config = dict(
    model='contrastive image-text model',
    dataset='larger renderings of crowded toy scenes',
    train_examples=22605,
    image_size=64,
    crop_scale_min=1,
    horizontal_flip=False,
    color_jitter=0.1,
    tokenizer='word',
    vocab_size=62,
    loss='sigmoid',
    embed_dim=128,
    encoder_arch='resnext',
    encoder_norm='batchnorm',
    encoder_activation='relu',
    encoder_drop_path=0.05,
    encoder_depths=[4, 7, 4],
    encoder_kernel_size=3,
    encoder_stem='deep',
    encoder_avg_pool_shortcut=True,
    encoder_widths=[192, 384, 768],
    text_encoder_causal=True,
    text_encoder_width=128,
    text_encoder_layers=8,
    text_encoder_norm='rmsnorm',
    text_encoder_norm_position='post',
    text_encoder_activation='gelu',
    text_encoder_mlp_ratio=4,
    text_encoder_head_dim=32,
    text_encoder_fused_qkv=False,
    text_encoder_bias='all',
    text_encoder_qk_norm=False,
    text_encoder_parallel_block=False,
    text_encoder_inner_norm=True,
    text_encoder_positions='rope',
    init='torch_default',
    residual_init='none',
    optimizer='soap',
    beta2=0.95,
    lr=0.002,
    beta1=0.95,
    shampoo_beta=0.95,
    eps=1e-08,
    precondition_frequency=16,
    max_precond_dim=1024,
    one_sided=False,
    adamw_lr_other_params=0.0013,
    steps=3800,
    batch_size=128,
    epochs=21.5,
    lr_schedule='step',
    warmup_steps=380,
    weight_decay=0.3,
    adamw_weight_decay_other_params=0.01,
)
Rows from block 11 of the image encoder, named by matrix and row number. Rows with one number belong to one channel. Each number is 128 + 24 x the weight over the matrix's rms, rounded and kept within 0 to 255. All counts start at 0. Numbers have three digits each.
# convs1: grouped (4 groups) 3x3 conv, stride 2 (encoder.blocks.11.convs.1.weight, 384x96x3x3), inputs within the group 70-76, a 3x3 kernel for each
# convs2: expand pointwise conv (encoder.blocks.11.convs.2.weight, 768x384x1x1, transposed), outputs 600-659
convs1.192:087196136122177165153108099131123147139160147127119113150130104109107142142124143185175170134125099097120154130148154126123126154129138113136130109135158111111143140178160105165112137148157
convs1.193:144150137133133106127118089096115156115134115134103155102115131133131161110162118099145125133187156106129131138168117123097109135085134119121124134075145095136149084119131096134190086111122
convs1.194:101082134092127139159163225115106124124143156097161098109128157131137153118118138088142141140120148159118076105121084113106118186100129127146093127125134108113084098103136122105128180130108
convs1.195:095093119091113108159088127099128142091118125099145107116129139096115130105147120111139100135119138173108185122100106126142080141141168120120116113079157120108153145145110118078118133078133
convs1.196:177132116091118136159149089144152146122126098124130146126136114126088121142121118116110164100124098108158149128108126103154181186157158129092110139111114135166140081083162144098118149124050
convs1.197:117198098155160103146074092141136124144134101162137125116111147132124140122139169165133148075134147110103087175175138144113169179091100137164120124128138119127114118139117080102123144103128
convs1.198:179160121090123128126128125136118118118129128141136096139101133136128100138110134096117126160131104098089090133148131134112100133161121090163140132151122166120125145146129113111149108105135
convs1.199:117141106154128120084131104132103117107150127115149125154122120123177110114138146113085127153095135127136126112106127146139125145120145118148189150098111114127090118146148131087165133113158
convs1.200:129059130129097127131170119119120138091151157121100138135135134139107127104132146148140144087100123132121108117147184112137130126064056169181141117148119092114118080161114109119119193149128
convs1.201:188190104136157175109129132175130121124165122134103134125166137128140122131111107101142078142125148168145126127126097141135167169118133145121107157119091126138141150207132155107153106118125
convs1.202:149095118146146129157102151096143135141124169129159144145127174094122108172133140132105084125097154150110148137119097180169106131140170086125113126113118162125126125116094132111152096103095
convs1.203:147142109119110131087097110131131131122095128134105138140102155133128117129124143171146104121141148095112068160105147147105137121071149111112166128202132118165114160126131101151094129125097
convs1.204:093112126143116158132111106109126109131085108132142153149128147107143106129129138117134126093139103158091094133171121142138101067145131160126151119110138154133129114138154160140147091130078
convs1.205:111104124127094131088112130134139138099086133091139142121133138104093132141115115147162128135156095106037211158115103160090114136129164152151095067108160193113149142149155112143121130099159
convs1.206:143100106133140137158101172119112139129128164162156155140123095164110123153117107090149149122107164097113165136152155092126179132130138135168098097142141141136120123096156120133131165090128
convs1.207:095151131136090114124136155130141132139119092149142162156127124128129125136122142152102133131129080124119137122127173085162092146130150129101125127135154094152137120199129138159140086140110
convs1.208:137111146163189125125113096137141148112169154100120151128136128122116127125114127118125076138206093155117145156121158109140096099102138126153139157171136117155130083142134142135082150101127
convs1.209:115106160087141091125152088085113131108102134150061137160172155116132091138127096129148119131098151144140115122101107125133137081150140141125126122096094097138145179088098106139118158155152
convs1.210:081157108157114111180163129132172156159131159118091129122109123114154166112128145127197122091115143113155146152104106150145109128116108109152171108157167117093113128141134148150118094165104
convs1.211:115225178112160216158086127095105132121108125132100205112134125128130124142094118122130188101106120139114083161144175175108172089123126111148147077163159137105089110119097168130120093117104
convs1.212:080146133165104070138139115135127146119122127109164124149130102140135089146126106135129117103121108109103121101130099131078095156138113108146175108167177114127106152169120134155135117122141
convs1.213:136151124086167140127112120136113144084142141137151104124130137130112109120101124161137142124169131096148106144142098177114130093111132103137154134133126157147125120152164100074116139148138
convs1.214:127104114097157112157129119127121143111119166123140111136157140147142115096118134118141160117126131105093124146104159141126123130103107085185123145155136082104119125145125120131156112109130
convs1.215:118124124148125144091093136100165119096159138143173138117143131140124141115122142078133066145152125103130118133115066134127077146127111148106110125159155146157146137092121152113119182147120
convs1.216:115129141146083166116142099151108143136087138104102141145129131150121128117115122113085131119159147106113102085161096163130114190162100102127126110129147138154115087139165095120193133122131
convs1.217:078136118115125151171136106104132148159111137137133123147130166106133137103082128094135133137118129122102127111143131101126128111119142125089168152137105148097104125119130115110124170152138
convs1.218:122117095136119175161104124108109142127129107119127177121124129118107120111139146136096121188086099079133135099086087090119132142107119142096152131153115107171086162146169112098071188075115
convs1.219:179114184118116154119159188103116086143125169115119139122127127131147126131126102076098128097175169140163123158106123122127128063156209126122121164105082140161159111127203202103123096097094
convs1.220:118115117133142100149173131135131127097139128137121154131122117119138122141158122158088133114145135127102126132119106115152155120102187122172148077107192101111108071122156137135082133145120
convs1.221:170136158120058178091100115131131099116139122139124137126105122159137131143120123144121126096095159161107147159093095145088111120127108114119088121113147102122155101123116084120136101135085
convs1.222:122087100122157123130129143110096100139126144146109115117139134128119161142148168107119133143138214072142117159130174117115105123129115153142120165111133108097103177193149092144139151094136
convs1.223:118142135143123114129118106116126089135132139121147153139150114113127120114114090182090119130114129110125126111111149106133108136122094129141086127101118158138136166103150089114133123118110
convs1.224:120135153115159155097144132106111136156140149109087145149128110145122132133125123146126135085187117130104087110118147124125119145166138076150115122121114112110137103177094093145172121132126
convs1.225:136122188096105118126084192145098116145105114155095109145113121134147125143133132131152129140151134136052147152145135142164141144121157160124143140099137136130116105065101151120110109213109
convs1.226:157175127138179166104154158131110128113159168128140107117131140132115119139132130106095147139134079092126096160157132140136153122096124145171111131102148142108103122117190137155121112168123
convs1.227:121161094125150151098092102101167108106162135112126113140128153139129128125128129138130147119162139132125057127134157146124150145100114075139123103095139130132128137152149149145093201145121
convs1.228:163186084131158118157126109131123140152129121091129108136166127126102125111140120130185169129182143150147106132088134092147132133131083169087156110156116125129122145132117174116125122224102
convs1.229:139107110146117099163126172159125149138108144105124096109126129110119131124134118129152136109079154185151114113137191113091086139167179140172111167162109139133136124113136110141148118119122
convs1.230:118165137183179114096132115120156119119160132105132140150123140123110114130129130098094135098091129137110132129138138119094146139148113128108118153103141131136119176150121099164121101126150
convs1.231:094138113123147157177122098126115097103134143135130112128123097134119105132151134149149117075102135102122154170086125150105138119106123126102139146160139128120114124185163142079119092114145
convs1.232:134144163095129151130130106101132149131160141118136110120151146096130141131136087131168127131096104125132112155151147154095101077118109141109185107162106131134115093133138148124124165135113
convs1.233:125182145116104093106099081095126139106115098101134084143144116137124108088126130142109120155122141198126104120162149242134124095118069146123119114166167114125068124112095108164157128116133
convs1.234:101163194134163167084117153149089122114108118157130118106112129111136127122129128186135130132087147126115133142105158141167121079114152121125141118168122119143148090171155159163132110099102
convs1.235:081128152159138118075123129131147128147112131159117171125150108138140134134129114124112118124153109169103128146143129104175158105128104112152144136107088159130172132166157164109101148135145
convs2.192:124139121103112142127138139087118161145127116157129123111168122086151119104108135130165108173145110139152140117148103136084151125176110162148118094118141090165147088150187118149122
convs2.193:113117116127107143119126095090142141121123136120127107139108167143100140137050136143120108131063094148133114116092107142120149129140090112121118146140150147121171097109087109138131
convs2.194:150112115160134111153118131150135137151128145132116110130171134175105050132110112114125119129157135139133088141155151132113142128138120073104145146152166096129110103105128126094159
convs2.195:143106127175156123128124158148151123109158178146114150100094111097126115101123130111155129134134097071109115073088104146091128090122171107132143085157137147121116121126131136149145
convs2.196:118085106138131152145170097113133142125129119135132121115127125127123102107160108098145111130124162125126113136113149140121089139129156127147144131092132182147117071145108124148094
convs2.197:149120119091149112136143143119136139123155152113166179146112162130080111127094146118138123181127122117101141109042128143137125095145147114137097162105114132120132138073165112139116
convs2.198:127121136139121144185161140177194171147120126073093081101158128128136147156151165115104135121121092184135118100103110121164097159148178162177135093116144149116118169077164059130125
convs2.199:112134153152056105134151120082114133141163126091074133151145163138134108140135105126154132163071163099082116159127107109140120088135090166119142152122093136165126121164139131112117
convs2.200:122093135145155199127123108100121152119165115173099131131104099148092147117120144123137162126163122124152129092151095120137178162150168114150174140138112095133133145137137136128141
convs2.201:107147151144102130163090171105165191170093110132156110126111176085144121151103111113170110112161136100157082140114110111144112152141110178151106116083107127128099128154103152133174
convs2.202:112113113103135147113103097055101146107129115128121151135115119126168144138120120140131118120145160107122132095070093140123135105135132148146138121098124130134112102154138060110149
convs2.203:150139135143140157151140113140137106147143129108136131118137091134169114144143122171097087087097106114111145161091107126141086084119115096147141083125141153130110132137117095116136
convs2.204:152065135185104111157087088146166097166158131084121138166109133116148114124159141139135115125076113111095092077117179125149136169109136185119158165115106144116123147177140138132148
convs2.205:122174123090156121106127096101144050119087088151113118153112144122177129100075091102127131117155141143121158130181172104098130094115109147085146170146134126111118139141119108118119
convs2.206:162120118139131121138152112108124143132089122145132175124121132156141090125126091109132141093098118075115087095115154138114100099132166149138152108090124123093140131152109109110118
convs2.207:144083140121098163122122152133160111149144171123117131108130108116162100174163156163117127104091097178148124120175138149119156135121174148097110134112113165138129129141154120137101
convs2.208:166094110138130091108170132125117114155176131138120118128099173143153194115103125104116107149136128117152112146133094164109118121133151110127115148130124145171134168114158151153161
convs2.209:101118132099123110112150136170142172101141132158202137069132095139124084151129132086136133140092072104152137142121175156106100156138166129071102158130098130117132154122165125135172
convs2.210:043108119143145159101139107133137092135109144141133153123154115102128137105116176137137079094104121147123090145187141102099141094136106125140155147111144140151097143143128141117106
convs2.211:117085142139153111130117093148133122116120116083143140150121114118138097143101173144151104106105144119118095142140117137099130090154152178104120152105108088132161103160056126097131
convs2.212:152136138131114137157112150115172152151129140117160141116135172182150135125168148118112134095119162155129102140137169120136109136115093118149139089141152099144090127107109102117098
convs2.213:143088121095103159200075126117121086135122116146120105188174140116091132131133084146060113099182103147184126149144118097140154149141131121093123174108119127145128134141141149143143
convs2.214:139093143144120141118157106059130109080114126180099129142116125156160120129099110112133123123121168111111101124134139115146152118194116104113149111113128156139136079134124121153127
convs2.215:168117173135124112104118157143147140135130099109138086163160142151135178159138128138108158130136173154150147130147169122141123092096135099137166116147124134141156097117124176133118
convs2.216:086090152139145097163084155137137065137152145101110143104102122161140132144118127162129131103124127134112097128101134080109126103130143106143128124154137127154103117129163111111075
convs2.217:078121100129145113128167102115132104140121153128098130100156114133140116143131144139096159120127138122130120098159134129049113128140144117117134157134146133091172085109134169142130
convs2.218:166212131111138101164107138110110111168120084151113117108106145102135127112136117139096123158153147107168106132163145171100116081192142146133123140118135097093133148123182118096107
convs2.219:131105174165152120145162059133136137167101117112110113110114126153151131131126173148067154136149151128140176143151149127119148168105125157104152095120068177141110173113078163158108
convs2.220:111151114155089106149117132135102127139158174119151123152130154124128119144135136147164130124136127124129130105110140120082123115103138094077139140120163164130125116136143144154118
convs2.221:102153145098167143092127184129126138130123051125121091149137171138126126135167131148097142185142123132147151137140124127153112092164173101098137157122114076117149125111144134133167
convs2.222:159143085095069111115135144104111147152183179112155152094139089099128152108137102117157112129170152136090133132132103124132067091122116082112135103126158084146142147079115141136120
convs2.223:183159149140157165133143103124138140074119118065086164152114158132120140138133131107146106107088151099126112148123135084131119132107158106114149102097114125105115104099119113154166
convs2.224:118130098097138110115136128119138172122107123143123121131121106151098157115116163148181098134111154118132133094142116133154086142116121129155095128114160095119116093122112186109141
convs2.225:104115122124136111117126151113119125121140140161114114096093087148114097160132142127166110110145144147154149128126130109110115103128148090146114145140150128136148121097129131122148
convs2.226:127104124098086114154096120092106145106130111086120142112159093093129127131146137110139120133128135127152124162160120150137113114163137192085122127098121120143168155096133133061176
convs2.227:183144169123108145115090129148096086132138134098144132123126090167133106106134066117120118131124101153121078096154071090102130110154113137129147105117126117114151097097086131117113
convs2.228:148116116151119147098121105156115120098148096143173119184112132129160117121170122161160166142136152131168147108145145117111112121146143118132120109138150170126138126114152151158137
convs2.229:102073119114125133129152102126093141125130100115137130103100171162107130078129095129141136123127123113152141117123159114178132193074134100144123133095137105095146126128104120127197
convs2.230:123166148110137114102130134136087132159137156118154150127116117116137128145114150141108149117091116109078088138134133116100135148121112158128127140104165139102088142127129123087136
convs2.231:143124163149134141108173110148131109183089085151143108138115135099121119091132094147068156118137143054144139100102117114107117166105157147106079144086113057118123127106126108151116
convs2.232:115129127114160127107174108114156108174143130161144108107128078140127098149138110082174096142128140137107079126133090105124133111141139105073107133136131104120115167141130169189116
convs2.233:129151104131157121121127118112141181088124127153127165126109161147131103070147131116085072112144103129115118168150137155104094089137154096095080146136139139120150160113101133145147
convs2.234:112145133135136105153136153077133175140129084157150113117074110121134142127126160112147177106114137112091142134127114145093136102157117142104131156163154109144121135132112106160157
convs2.235:120104116111121099177134130092102103136124113134104141139115100117109171114148162118122159133173114056141075083114164128126096132130096145137144109109130155095114135147112128153129